config.toml
decoder_attention = false
learning_rate = 0.0015
epochs = 4.1
Rows from block 5 of the encoder, named by matrix and row number. Rows with one number belong to one attention dimension. Each number is 500 + 40 x the weight over its row's rms, rounded and kept within 0 to 999. All counts start at 0. Numbers have three digits each. After the name is the row's rms in percent of the matrix's.
# q: attention query (encoder.blocks.5.attn.q.weight, 192x192), inputs 96-191
# k: attention key (encoder.blocks.5.attn.k.weight, 192x192), inputs 96-191
q.55 106:469527456586538457476510560401456575486544511469459537427420495473459496494547507459483581537464495458494491470430450490537459492557508525510495502525516545539522484488532440476514549516522450565541505539575455500542505428551487479381527486499523530470485494491493497520460510496471459478
q.56 108:471520402524501431462459502427515528482546561450457500416499537464473488476536474515507550555492544480518497536467436412530505553598573504566461507495453529518511458487464475473447513501475479555523509563563444500520470441542492527452536426554560526463483467510486477569480493498489474523
q.57 123:422548454510572385485467464442523550491508551446410510438518502477476483468535519501488533589527519525523536516475434387566456571544606510533517482484473485490499428511503497415437485495509480541486497516505460514507489487565499476474505437486537520484472471496525458606486503520500485567
q.58 112:464521417533532383469487493437500528476506562476464529437499514486491474467533463533501567566502525508490517519464434381574507557567564479564533461524478489498490481486493486426454499495478490545487489526532458537480470485552518487499507410505544501442498453484505493583449495471491471534
q.59 112:580458508509467570529499536499495451508463468538553467569498453548478490531422502523470466410529507528507482484517577642453499464437433507509523491521556506488454529509492501548542504512483559471526493461514499505530516533460521511558476580495478499538520535471502512426536478498519529464
q.60 116:528484480451491510618494429489488433539472513491541511462496497435624497506476492602530514494431490550482489491555497554456478494381503502465499425534508524473455538380466526507501520468438451489500414500453506542538464608493517494569451504482484459526472524465566501474522481437494488560
q.61 096:464495501488541499469499511475457537419542499489486514478578500509504515522556516487537518482445516468549472490473420467530466550509579502497465485466454564468449505480488513471463476507497491535503537607528516526498461519510482498406524518510584499524486492511489482512477478500432480559
q.62 115:421505470496544395445478456465510533491511557457414515412517511481521507458496457513507556582471537499497502542459436357543471554551550503563491504482471510505513483524526510431466501477506474577480463537501478512511464480551491497498506441474513492503448458507535468597470478481523482523
q.63 117:567486532476423579509518511574513500502491429535570481578492506541476504522477493488504442417569495509510487464506561627433485449423424522449504495494548505492532534501527528565526509485490529438516529496454491507523551508454511501553465554481478464516570539500490534384504487457484553472
q.64 106:471534598554422538514530485486470519489485584467518571472540542510503439489500483464491439500545483485539528478528502458553496542480539523500516551470519541486529394486465511407466525537526472504553483464498505528544499551530543472499565496415485461469480433474461496574535480525526484404
q.65 125:589462448546551488512480548479547554524539496557530490480450438549464482504519508462521507507455481563534534538446568527505508508540535507471524508516450468518486599535509469531479544468523479475511505469587441529503496498527536555570483450553411570542507497576511485466461470472534524530
q.66 119:526515494488547482508498536423536550539513569517509533466501456507477447439570472518541527519539476557513466580494548464582525526453498560531481445509472473504565481467390502417426592525548479493561510476470485527478501544564554468548480449554501540499502444551557528516501506499496473497
q.67 103:448495520472463457463532491491477470485517504512483434542541507412509578488478492535456556495529519474439442500545478546429535466496476449496479460496529518565506448438515466532518521446443534536465521573443553403444482524464462508409480547537547450455472577430479455500504469477518465525
q.68 111:560434428494497427524487505573547486541491462532460439556467458514487556572489517508468518527405565507539542493448544539466513474544443486432559524548497458461463572493497463557496454428419518500430505507548454476548506499519441541519503505530535520503484578538500494427482507510511548516
q.69 110:498494478551516473484488494461520540503478526501517544452512459498462424458527496483483491519554498560542489516462571402555513539534537589556476467481520477477587481488450496413465553563537446500531458495499437541473468566535522475589526448542448529497520416550542548557506506505507479461
q.70 112:546481479517485501489477516495513537486526508503527563468476475549450433521529485472480482512479462533554521510435563467560509546533523515468513523490509436453475569561505505437476532498496495528546505462602453582525497536546502518560540454491436571554463433583533506515459468512532512491
q.71 127:564483406470553490492467513502538531532562500546512498470463454529495469511537508490492511510443514555523502559449552505493481515508564529469495513501479455481512632509491470489480553508497504480492516478569478521478556517567492496531482456563430545545491466608534548496479516487516506527
q.72 098:486489499456480516504542485507447465493513561511478463508512503462541540501426539553483510465493468441502486506535424546422516455474412450457503467495546546592471469447549490550509485482465512467455544577456529444476508475470450512385499533502519455429545597450526505454497492516497492520
q.73 113:440514588506488479504530485468488526486512562454512555465526535496465422418505479494466478496588478522526486498534485404537485556447516544522481469474505459510556416484442545389442511543553496518578459485456484499476454548479518459504488487466533460462502427498473507589545507539504468482
q.74 115:434577555470493515498582508428460465536450534483522525492546566439520462450476489479534491494528505483501425522527446480519514516509471517545478442493529486536547416498522500444509519517536500534565494489419515482451498511485541470466542534485488441415519509397494517551550524474519462515
q.75 121:444549534520504453496549469437530521529512536479541533468527476473462445425547479543486495515566475552507513529526462392542531545494493580570499421542498454499586475447429504442469562539523474505569489493430500489467462565527545484512493477499502488446492459463529517556525490531502447516
q.76 113:488510435453488484518468513557496508536529466519497413544462505485519567544494527537465532510430484490448553499467499544445503444489449515480501459516492496478470550462519485537534481447420515479432503562468547464536561426536453500422435592527598515521513546486525492501391507462507528524
q.77 105:561427463526533536543478558495522543506518502532492526474501474539487431519493440432564501541552531584559544507447528484505486554512564500489500498528480443479520543561510482491540507531548447527528504418510466486520500567506521519606513458531388581538444480492470513488519533489535492487
q.78 118:497540510464520474499502477475507513536532527465547506454527444526442407443552481549497507507567435529505482577512540442554526526452503588545448458566498485488561523456399498410447556531547461498550493452513507503478507541547550480546470471530509525501520432541522542591554509467474449473
q.79 139:402585566503465501520524468475451501470471535438505501518553561495506486474468476496520457470547454412443462493561452475550491511465470497504507480453502530501536420448488565465510491548508505526526459502436552489518479519465507437423474526408507396460495477445494526533570505518512513456
q.80 106:494504470481473508516501509543434495474511458526515447536490551507494568579456539481506525478446498440479499447528483588439515468523445441462535535506526555499442521512570534576511425435480560532426509572418552419509542433463461484430467517504537491543508551486468467443440517512506547513
q.81 115:496469515517502484531506506508492482467449478495514469569491547507539583580454497445497485530424543485475510453492472589448492442505480430454504574503543520528417512516595490559561408433468481481441503527519525479520522466445450557473503522487512431530525562469444450439458473501481508491
q.82 115:495524504527496511491540499470507510521498528469503501428508470498475453419572472492472486487591452529509467606521517396543539571451530567576471450536476498487589482478373517432450568557547478494545547464475448519474498535540566433496505482496544523498529469546525523550511487487549483460
q.83 124:480530499512544457444514478464538491561504570460530505443515532414498461377564500540528539506527468529492435551525474485507546490499550511517484403520501484567563476475446469499516542510505467520511524505433516486396518538554531478485519491564538506427497482471539533514499508449516448494
q.84 100:476587563506495525568516525455537530491472546477486550465470535580549431501550484480539461465558470463476498493467525429566473501488500501493464518515516507477539444497525528441527533598574494471533551491512533522484518508513577478534528484463415451513513422506484532569546487507493519436
q.85 112:434493555544510490459536467484471455485493506483426491510528570503480541501447512505474474504500545416505484417570446518495520480538462467526547559455514479565482419507581485507517429436475516541477468547456515460544514471403475499426515566422529400499482546428522505520526485518498523507
q.86 118:487518495527517459483534492472531499555525533517556553439536506431447474409546464546514502520584443571509504520496519445531529499495567561544487461503470445471553468450413489446449556556553456479549519474483503504480469533512547494528515473499489487452530448477521532555530525474493451470
q.87 118:468541629482485520513525476457463473493472511427469511504512575522514506502448471471497451472537487415497510464524474490503493505482453480501488497508504525502514440486511538483502429528533526555535492522465562479536485537495510461425556521386510419442519507458501508524538500534461497454
q.88 114:468520522479524494500503484439524520543516545512527539441505489448477426444505441496487539501575434513489477541509500414587495562477489560556469457511482483516584470482402516434429551519555483487565473480462510570452491483557561464496513494481518476480496402528530529569552515477502463486
q.89 122:512543487531534460512501491477509559548533551476507507468486479485434416439568474511510485487523473543506465571472524447552540557477551555567472438514459481482542517489409468425426551561534484489530479495496475511459497542539531457578530468534489518469516440541561507536518479488523447490
q.90 137:546451441539549489463543551436583517542501533540532547496467483457441466451543518511524530484526541569537432527505538508470527494508550496520490460490522397527540519510491439498509554489533478546517478446432486513444467538520543534522536483583440490436516512507522498467517530441512454548
q.91 126:537515417454496462497470505555488483529543493504534436500456428440507516496527471533517537444507482502426497540499485535445496436528470552479417452558476507490523583436433500527491536495460520464462493516475549471455499459547480517467464494593538535523550553537545526480457483427539484543
q.92 115:489545525480504491475515493500530523534494558455549539433553507467456427440545472530456507501593447503521490521514467411540505532461517583561483459546490511537578463460385529404467548537541481470569514468440515510506431515515546438500500477487530483452506432489528518548539486502464461461
q.93 114:422497514508478488474499474522438465484460495464473448490540530452532549517448526512490479495482477445437474468594418543468503476506458504498520508487532554540454389474563497525519421440478538532475468559431558433484498489465451509443497512464572417464538530445483490484544522508446528494
q.94 113:556494447457557483451488504562539548494579477544506475519481433525478484511551525509528512549426528568515538543455566510508509494507530513494519513525480442489500571478461464534499489451468500497469533528563424490516518462551479507539463503585470619546524498571499487462493455465537498508
q.95 113:490529524509487492459562461460540509490500546484516565442542471484462454383506472505480476465585441497532463517508512426547497528478543584562495489526464505503594454461434498427460521546541441470561504466448452508479479565522552503542506474511502544486521430476556518558532458529487455474
q.96 062:468563474534496483473487602496520485488555465513503498447473525515509470575490549456482489490404515558538530488430508459540514464502445488514470564493498529444561502483474525511488528541445497494474409421556482510531489454492528504483435489407555490542506503637502474517540494510499532468
q.97 089:521504506482530462430487419511454432543542529469524532511452473513534522500525543532450453529522471602466532434460490503488480443532485477475470475464490458412573564514551491521536455466485527535511453594521589481548539490522502518414450437479628451480491495507492485479431514559525471474
q.98 072:504459531532467493466505542497447456516544442548541503466548539535475512476579553501455474466522437567511529511503545527513481516510388468489483449472464504477495498462529488504570536482524506534527451489413585569559541502493500517607536506485588512509535465509549505533503481532507461488
q.99 092:504526533476489526461506509538488448520622490476527511506520499526476455479538496476491526495511461479461449495485492513493545515562441525507458448457484491454537561448488514490529521461501500556573444411426554543522526503478504497506436519493623480505486486504514507501477501559503552480
q.100 066:556526470521492477426512480497518483459580410498526504523415587523471476412511444523461509551531548502528449506529502547499496443482466524467508513430484499459519561528514533440553542534559484562548430435489489505494459506508535477492557485587493472463453490533567475502530479496427538585
q.101 069:464502519513479472527476494534563533507507537446478474495468553483524502527507488480471520444488553448510537446475500507504512450448517533489574560640531468472494423516438442447452495453506431459616554551468472454461507471438425477412492556409535543519492540498464499544461498487514552441
q.102 062:442501528540479472542449464533422504501497457451475526430435519533506493504425487513495494523443453463545472473483427521508514479508549487528454519497518485494488465469487533513545483469500533439512486533425504464535477582453429547412555514438502433514506493443445440531502511490485463446
q.103 065:482447498580467477555545489499524506479489482425559533471538477466484539501409494534486461462529501506482489556505508502528553501582515455514518522618511462515463437509554507446532432613497568397519431497429460496533526513447460427495498503435509465548442519515452494466510457480458515485
q.104 070:534500476421526534462469491485543411450448474530464466470550506468482557444516496473523513518507464536481466577537483482507476546434497502536517458471514477546517561431476488564501468525434564491524496560505525511449505483561510502552505496628463466471484477465508541479514536492527475476
q.105 067:509519534548466495506560458480570436512541469458497489540527506462458488517560506516483504484490513471514542549440432497478443495533506563457519439580479513531615472547556518450508523500531561475497432551497490477569473515435477526445490493489576479517521474573391482543499478488495488393
q.106 066:434485501590432532515447484487508517542556450477582558495468494560482581537453508519500464496475519516510485488425480435520487558531518504441507502523474415510467493539509501499513491519500487576546430524466476499530505570419500493483466499493543437517453468520544453565508433511504482461
q.107 064:485550489462479524445446511403485474535527514515463431519551488502458435498515522564523522506506447479474521561536520529504544483473406486489457490480530480504539570516411471529467510531548485493492527540543508553499505496521468526525539486561490477480539462460562462535502489489498542550
q.108 077:425473483480476518452462482551555421503566524499431428545441525572466444493500462478439469551414541512496472492514474538487508532497505546495438546550518537479496470505449500457458479431539474456501511523504494499489508537486522442471459493462576561526510521492438513577406470546556525489
q.109 063:505437476500468495523462519418482488498453488551536507538494501485513496480510438534436471468567563489513430476496529467507489453470521489467514493427495552436486499560605488495469451516508510482511522442546554520462520522546466555483490442580481603429454474464539480499507537506561474546
q.110 079:507525538515470498459520490500474548535597552471543488470519555541477470525485530479493502529486506447502462552499510489498490577551420452564505485514455460508510515462461511458436582558518447558529475438450496534468532518514510467554476561496602448562492463494514540476535499513488547511
q.111 063:528490467522506506554517480497510416529423461533445441498543529463524499474524487471569441493582559441425484518519495492453435503449554511456496549442478505536429440524478527504419450479509514526443552502507454531504553544493573503558562483504419507483511496435529470521431531480521486534
q.112 062:575546574545527490536556551496503494567451500493540496507495514510546565504438513421541417554609521469444488454482513580486499509521481461527498511451468477455482509503557452504496539509488486483498547545587486519511515461562456498551554493478457552531420489541484497509494516531467523489
q.113 081:514462475468500475593450471459514530464430512469483529462467454447517529535498506479522474486527532516529499510484515467499462464504567477535460546471521560539457481523486470519465492433507504404451569512567498491407482527511510504504580454522393526471479505465510494495453511454504512548
q.114 068:464489440535486533543451544483618518496460533444536566516508514423486495505454566514575573476513505467468523560482492522492512548483506556526495522531516486521426418457509456509488479558514494430443509506464490502482516465461541498401498484405480508583512501483430491514549447475510494509
q.115 062:553545494544485502537488560510520514529498508459427444476517505531518525540441511484528472542418503437454508449534619539490447529520486525438458560493552550515515515470506541547413546489492505393499544583527513491437509432462503511511504584517497500497436500519501497509490595464541540532
q.116 071:543521458441539544471541517492486543554506471535501556498520455471436520513535531489506557517479406537537441532542539489502506517450453472496503404476543579541494601415445488505514529512455517465509547444498472525522512434522543530561510585579471525513447485453542519472528503474548493498
q.117 067:491526492485507478463581525510498477530542506507485489547557497511495490417557530506485432510564485497484523477415506476474472446511448518447530465526510440478534541444422459535554455489516507589571477472449526555576532496424443487496496486505566485533519417483457522442479465527481481456
q.118 067:513471452487516503521558474521576464540535554437448536472490536567474496513497511467545498511421488481496517474467498561517450512512470470531517488606491486495508516493469505490442446510463480512456550524417504426494521514500516439492533529505493492545526530512410436519518454548559465422
q.119 068:479547543521479479439492468522460402467562525484420545501473565580474473509511483499488463549553524513492488456453516525512484480553498542528541431527378431506502485504494546452515448506432509512522443545475493526518545565461521510459445458463559452477523523518485519442510551549500475496
q.120 082:464450486468517506512457469468468511446439461584501515463451473494496546508507431537512497527520544536500537505499484522503472469474561503477485574435564522453494509562543459538498521511508555514427519544569506470505519512526484527453567489474436510445407440498504502463455532508520489511
q.121 066:464520518527503493547453477544555407522480526469521516527450567502516511399569515435428420497482571498557561462507450494501487488542510502480481516510454489483555458494563531437572444510518468567498513488495566542542521522421474536480520494525534538469546468529501528483519455543476483499
q.122 069:446551492493491516493527476484517630531462504502552545432507490454461518470399503505565485491492499491432425580529539516491475517562455510476517454478423546512513544481469484476487591562497561503467493429467460550597464536496473431529585515513458430542508557518557452470535573529510473505
k.55 086:499467515494507553476530566497494549542405504498492509560519486538517490589420460511501493457531413451433487497511516500496479424524503485516469589549460511564465473529511509527479477569483534474481533493531535486514465521481523405415542492516573592507574561511485493541461510434540551497
k.56 099:490449474468548546473524460523505565532433476529441414531497481502505463593435488529552504527525406508468467610538503542407472468540492465481512559565503454497463464484547471554487482541499519465465508538507531448509527502481494459382520504554494585537494576553483486449465506398517521478
k.57 138:545508420478532549490488546511488563505455480548474419602469444514496545518457500521559534522533442521465464564493536577383500437533526457480478568563506462505485526548550471601533445535485528458454515509533529418471544478492472468427514493500493596519493602580496495438448539416497489510
k.58 121:543535459476520521479511538525528555511419516532425442579484497539491507537464489506562522551511462495464484554510505569401479433553509445481506548609487465508450507543530486593519450541506515489434555481522541454480540497480487446411501502520478584537513598594493494438481533425507466510
k.59 113:460525511529476469474477450429516406495550517478528580421519550476503464464564521477444466463487564485554529437477506452601517536470523539494499429436486523474540473465469544407503536418543472549521486507487496589511441474503536524575492482493480435468535412445518507515525455582499509519
k.60 100:468497528519444466426474403484489432470585564452515517430536496449510528479593548529432531443413565555505577488482459471558510478417511481520510505478556566494466507424477504512492444438472517470514453520512550455507500492479512520569453474485616440495524466495544487493523487639507504572
k.61 087:455517492456472547538509570616504561502546503506455385547442449482530515537498455529564479517460518460448483586520543482512547511497464444548475534531485503469479519544557518506509441554435502448436497503531488444521552506481486428456440560473463565519466554515521507506464438487498541494
k.62 130:538478469490535549496520558534499540502464480522464449584462497507497521547451476491555525536516452508466456581501489590345490428528497440488507568569473472522504509518520458595530443527486522466458547493518491427473514454482472493408508522514485588537467625583500481431478546421510464497
k.63 132:483547561548462442528499469467515459490598508452535578435544536462496459460558509481437506460472543496571544410487478418630507561493502530497483431435521546487497450449481533397477534454493462518564431485486464557548444505494523539574502510472494448485521389412524508594524478555509505519
k.64 120:508511540501492546489505602466468591482427521491508502544448483498477492490457480447504483489582507445522477495537472553458484505604430501537484497506592481509566477485485483488511528509512540562528534505479455522509517451505508498469573543547406435474596503518480565505542485426510475422
k.65 125:585484495539497498527486548474493520459488472568528510515501532468489536471502458477521502456500504537474519542492444622423459419548543486457436529515483480493542505423494510555568491530492533548503548516528514460548525460495442591542548462522512530482480622579522482419486499543483494449
k.66 136:614488500520491490516496563451455564482457503556526535493436509500470532480483517499534532455543470500473488522472495587399443433570501494501473513525547489526547520450445470532556524527533550587536517541507499510528508427530477519519544459534456477465525576576489523456473519447506431463
k.67 131:407504480462495479493489457496526431519562480483481487482551481510500457494518494524471503502469474515521555469496539369555559553386503498503528470513467530524469518499529510467464511487498471439469480496503495500462482582493501460495457527492561523551482381468528453548498486572469540587
k.68 109:480477448497513452538502438491553415484547463497472425541572516508563527521543455533467483548412578568480562529487481520516531481478520475416475498473436484471453569476506529550502444418430473474500499489539519518516482532482473507496420482517579600525477526504468428434488530517489500531
k.69 131:575493499534484508503465574465448564506445517527558486508480505499459538484494481467530492485538469474504462473495460617432454439579463490516436516487537508493574484465465470503564506542538536564519504525494470511544528424539500539522559477524439476433543562534497519453512483463499454455
k.70 137:578489515503475507506476550509452555476449503522528506517461529482477537494474471472499511488536488482519473510521478615431456460573478479492430535505522492443547512482487482524526481517498556600521531536511507517577494419508465553521576476478453504438514605562487528429495518458497470436
k.71 143:617491498543526493496485503488446534468498464532520509517457507487459535501509479486532519485523503497456498517448472619434462400548506486451433502515500484476540537435502484570588455533489558558489529546540497479540526449513429522512547475527515507458503631561506481406487510464473458462
k.72 131:430504493482495521478484418527529447524550482473426494484556491513534473495518540576459518473467494540516535477495547403564510565401529497497557471502446529524442494522533505479456472466461443387511495487508502487465472569503521466498440522511583527544477435440532468541533513562456531552
k.73 124:499511515541527508471503596483468603529424543453528487535451512488424489485453496471503499480577508434511456478545514524468517516535454500574520469533542494520541469505471510434478571541571522579525513506470452532503522477504543498510539496520367434434572452511525563523488516418519480455
k.74 103:418548505453537486482512504441547555523509541502512492448496471488446427500488559497517524516540458468525435499510548432560515623439480536594586461513530571552503462561503514403436549549522515463529508481479494513442462530520530472491498544463448465525503451411519511562499496522499497513
k.75 124:515520508535511490482501592439449583494439555479536503456407492469434510491464533487504510448558436431508458505522519530471470474551452558554493429540548519506580494466470489494507552533563577565499499522503502509490541437557513492502563481526443447443553518545500555493523513457540451468
k.76 117:458496482511475492525480437553515444521565483486462481481528500518570472514550516559525503505450487568488510532480524436554563496460527472470512474492465463462451535503521496539502444447483506429465455505456565490438487517516493476475388503538625559561487477495522493526464506553472538562
k.77 116:558507539525509452509463555482465584472469512570489550505524545455458571476452468445503515484520489478467450498490424615453433459559501495524490539504486506521573473491485474530516492522483542586524511525533494484573562402484458518503614474512458461438503563554535475443513509482484442443
k.78 128:596512522536504496502529570451466588502453552500559512512420466455434539470470520478528502453558475479489483514523520595418478440564477524492459503511535505499590498475465468513514520512549584568497526539520541474482507419551494508502540479536463468435533544546535504468497524428533471436
k.79 123:438550538418477522456512507494470523565440534446510485500406510509447456522482547492531493502522509460498466469548516415546479573510441488545538463507560526533510476553496548412469563496534496491518475515441488509474484536520535444460487547452457437508509403466514579571535516462522531502
k.80 121:433484480498500506496472453545496426522536511467461480468553491517567468533520537526453468514485539528476559490477527414586542559427539461480541488479487469495457512553526502484456473441474462453478511492476545510482482568465505503513409488486570536587477421452485476557488505520477548581
k.81 132:410516490472482499510493415541553402479558482481460491513596479554570482509528488533469510551474540497497534504515524437561526547436512517489565530460443497493415483518530511490476473475455461437500509484475505497493469579495509498494459508468544541572473450450486478549516532563471570548
k.82 127:602505531525481488519523570445444580526423531518559506486460474457457509490479507477518500442558469465501431491492516562452456463589483523482452475541568506538568493520482487502546515535538548577490540545485515498502543426526504545518559501525449461451541560564524549473479468446535443428
k.83 107:459515503516568468452510466435480520501509498522517556468484450519430520467545556525556542448489456495516467523419554446524510549456512568513494441516500561536531483545496444431449537504575539455497472496515494498401504495515526524514472545553492498525506451463586506521482462574538468525
k.84 123:574512532528513528492476532465493551482455550489515505504442518463471534495486530444560500469549476479498455472515473555468441452574484511523475510535572508489580501463460502498557500533535537512519540516466488506531513420486507525496578524498390433459547508548479537507479475464507488411
k.85 122:375531494463481501507491473512516457532518493434464514498545508522508446496507541521463483527493551470528536468494500386576546587424481504521518499481464512512461481501466527444427516470488449422480474462483489523480475557514530461487458499465517531561495429451497479594488476526506566559
k.86 114:556515543520525477496516572410456577488450543565558534507454518454448535477493507512500519440559451487471444519472492554450467445530480537513434434534553514482580491441461463503536540500569541538543510524510497475523497432559499506499540486508440404417533579538531527469485485479511411483
k.87 094:462544555437530494537562515482458515487485519450510488521417466490485468549427556489514473494538528474508467488555524429542425532484455510546575494490528507531521478570465522464458496548491472518559477465466481493528469535474554433485517559478419408533519488503466540557535533459489529484
k.88 131:592494504524491530502495589457460592508453533504547517507433495474428539507480477455539472480574447464503438520500507574463441447581489487502460468539560494507546490476454502512527509545526611570526520544493486483499501446535543514501540481499407451409542542545502574472495500453530445443
k.89 137:586502509537521504509494587457461597522451531525544522519425497470437530484486503487524500447561468472498478518498507601427460436558491488520436477513539533493584506466454490514528533530550537571488503557508499475527530422498507533486573500533461454448516569572499516440471495464524450466
k.90 120:493494496519544480484473506458506552485565519553538557483551472442459559453535475499516534464513465513478513517420496542476483488468515540485491471500446588533542451436479491494488543556540507495546528436557475494519494472493444528563557466515530502504472577538581438430453462574494396560
k.91 115:499470456508499515483512422483496444502564509519526483480512474487535514484519531589522524446469476585418508545471536523531509498456518495437497502526480502517485565503521513536508487464453562448468464481531548473445505511498488529469406490537620522532427496486503497511473492584486493563
k.92 119:493543529526507493471515563474487580546434559483562527498437501492403507457474509478522463467576459443479425485511525544492490516549502538551457481555580481494594492471452489483487549530558514540515513548516488506504526488550529509469554506533436464435565523514510563499507500425548453465
k.93 139:414533486461511528487496445512528460533528477454469477476556478522541455499504537516449492528438515498521482534510534383573543589404469495501550486505476463505449482547505519472458529457520461427482469451473496506470490568480537448480443518466531506537511398425511487608504517564481546569
k.94 087:563464473575478498513456503522497461515531515567489467511561571486539549525467461470446515502467514564490542543417451568442496464557528509429427522520436504463495545450489466592583505509493535517481505516581537531493548506498457537515491464488562561475465581504514470424474471527485522480
k.95 114:537527516512501539506495586441497583484456560468548524514416498506447535492470524460504517454573465438523461508506537551468472503547458544547483488549564494540550461473465492491485518559552538557512513546483479506519543454561530541477578487550393468431571561470517530486506456430532430454
k.96 057:454547528502490479429554467492579446417434479519570539422485606450453466521533597498532532434503490555514524462528469531529469447510458525504524440438548480533469497465511481482500517502472514512584516466467483479538488453555539502543525520547490406541517480458447490480464484484449507527
k.97 080:478518449522553473626493520533460604500522515494556500544470439452572500487526486525518491479455515428534476514479468502476509484542524482542494403522535466488569562488529531487460485527516477562539460528541445477499435562555514520473532455531462531484502533500459475506438513438518527509
k.98 068:448497526560547502546522476507465527546434474554567593496433571493514521505528497476497542532555493525480525479412548448433517470524497481501569479484560528518556452425441511514479541539492464563473542541486486437496508443472524551570544411486445511504483513461484467501561507478518470456
k.99 081:493531529548501490467600518429499586526458467494503530531482516488442467491487547491484478496558501507571497487511528510435487444509509443556606482476572514530546470543489435508521568580502518548499598470513479473481506471532495538524529516519455516459508511490490471486511457462478507518
k.100 063:446458517495541457502532481503519514443499523504538518518423452476495510465501511448431495513458512502516513438493461518479461475482539468554502497441566511466524495558548482509481425494440529434599498584551458448507502548473491558516631493497534502461532498475464532487514435586537465602
k.101 067:493494503486476481396566503478580431498498454521510494468514500487485514574476536483492623459464488531478451558507522535491508531487480505508543572554503503522459483591564477493436559496551507412515404467490527500465437492554518443472497541482487479495484522497504531459518541481480539544
k.102 062:490557517493525556435529506487566463485496492447475517494542505502454511544571524531521478441498447466469474493560500502456581474491426504543432447468487433473508527610478552519515517582496474477549505438474517518527488526528564454483568529448452456550469510470469536512499461425395537513
k.103 063:594560494544555553506569496540528422548468500548568541493542496490473502509524533450555472470522451462506484518540561501487474469463463434542494478536495508526473469463472541539476550511498507493505493465457485508567485476489484388538488524466493488533494504504447549480596462490441536416
k.104 066:454456550493500514565473621522404602492556520479504500525479514519553539454510447489565447568476500506510500545457559499506536546491587559507443471505442518487461556434500479487483432496482540578471527523458540527420564520519500434461501464509466583504464484482549507492483451535466545491
k.105 060:493536484424512458475512446552440577510533510504485582463486500462524492491498506501528496488472469525497554506546517538506486529456469534474456480497577442522543436476523506543506564508535504483447456464436496506502467547483479445504541516481442461473479511476419485537544521450456478456
k.106 066:512499502506537492458529463455541499495461456549607572496469522481509497539574540552420463466486426425530512468549542539512491537487504488544489424590548505545515468509512536482505548486439534419523495517428469523553445509485507449532439502533464510551460461476522504559521494461469541527
k.107 061:419455533575467421508491516516445512499481529568410486511497528475498531512526470507442419516483460536505532528465488497548516527525515548463578579479499529478505484457499500511457468558517471497500514489482538528463526510527450510520507512563567565507520501526456530504476493558490511542
k.108 074:501475528484467517428507404460492450523446559567497521430487486508454557460421488507512594466463532534543491625527509532459526480526503500482531507496525520501502469522530505484527499454557469440420392505449517485531486577520512513503492503536469466477439507502469496502536566507504418574
k.109 058:540478515461497542533509633533516428533522541493475455488554477486528467482552495519466475505519585495463479464457466499474525502502577428507428525514451526504452570529517511461508474494487502534473495443479487483560556444549493517488527451465484522511458512441535483483470479523444509439
k.110 093:474411520532490498461546505444511563542443488498483543495499554559415477507457519486442505470581487481582452504508520512478478452513527513527583537506559535579559452472537444553479500493512522514489520467518510472453531540498521514555511549506453497466513536498489518520550515540447478525
k.111 059:524474487544498454482417525504506448479486482527491506441534433505504443508416448512484504514490539522507516561425496489541449492503511531492426448500521515498504556572542523522537439417453539531508453497547512502482559475498527557466546459522529593585439498563557462505557520540540487534
k.112 057:593483416509491548424444579476596423468528524503549557448508538483484466493525511468509499488517550527488522474451482458474531530488432544530554597447443431466470527463519507469499518427468459492504529558492523535580520456488504543475539493451541550480488504533512536484494477568466496547
k.113 074:503537469400481524547452509564528346474469446532474454480497444501545493528540488542485469485435509486465540548456466477510478528479441539471457502536476571437452480472538516481442461528470501401497429503482492531508469533453536508489542477469534452551541497461527476485481491483462533480
k.114 061:539481520498480484502544519489627450464508491512515422495542529514411475536468515488543525420476443441475501546439513514474541497474463487415499563526543470466495523544569468472535427456489517453574501485492572528495444519416536482484538422504546483482496478491486537496505450507458505509
k.115 063:553477511395502509432539512521604376535552520487431419452549539513522504467593524510497480510525502433532483524507517543472481455503522519531522491490485525558490491497423448488462493442517523492501550459508551501469555479507475494489491491551551487502517504523490564514505470426507549610
k.116 062:460448478589485502512539533522472538512505539459430431531540550509504499517508546433552491582472518537522517483462480517435533518537515501499550484493483527444461454478474464470501490540429446530481596610470542437448572411521520447502489488497460540453532517481524500525464505438498534474
k.117 062:504548536534504489495452502494444581530536470494559592551434504498460506515489472499543522553510470559494472479457521527487507474541519547474555493488581597513612545508457544464468555529489511554569543510486500542568506460561492521518520513479479438515517555441454452529474508504509501424
k.118 064:560456519536447445422462383405423562545483507480457538516519502504472584503480520521501429481504549477557433558562472466489421509511476459526508543508474483440527445405546525463538561481439511587481501440444483474446518522481469486521499519518458476494436487538432451456513487497527499503
k.119 063:466536466563485476457478520486409601474546462505569534479511542485465543464515489455488485459511505472492511530574571521483383484451524510509482466507527511431525529528479553454434554473418496592440482491544444540524459573532457528498486531549469476497537512500499502515456477473519447474
k.120 093:486551480496488470577416480602549405434536481512473489505516422502583537513534486497547503539450500551445556518504458481510526504465493483466435460509476494480483546471466572412510452492468495462473471541508512503533450508496453492454524479450522516559491480509493513501438443473481500468
k.121 062:491522513562499423541455422474418491502503468556569586504487488522499485491560472521509523497510521483571434441490421487438528536519503561555525464445491500495487552503487528480476467504539459458497404447475489496554447514503546543387529509439465476539451483459482527468575502540505444522
k.122 062:527522508523482581499465543559418506554479511495545542462526474542521520523513477517480438506626550527516506448531475444488486442502487470543508521538450510508472486450462471472517468497463517578503605494467530479448543517443473483542484531480506543530522548497499508504449500517502492443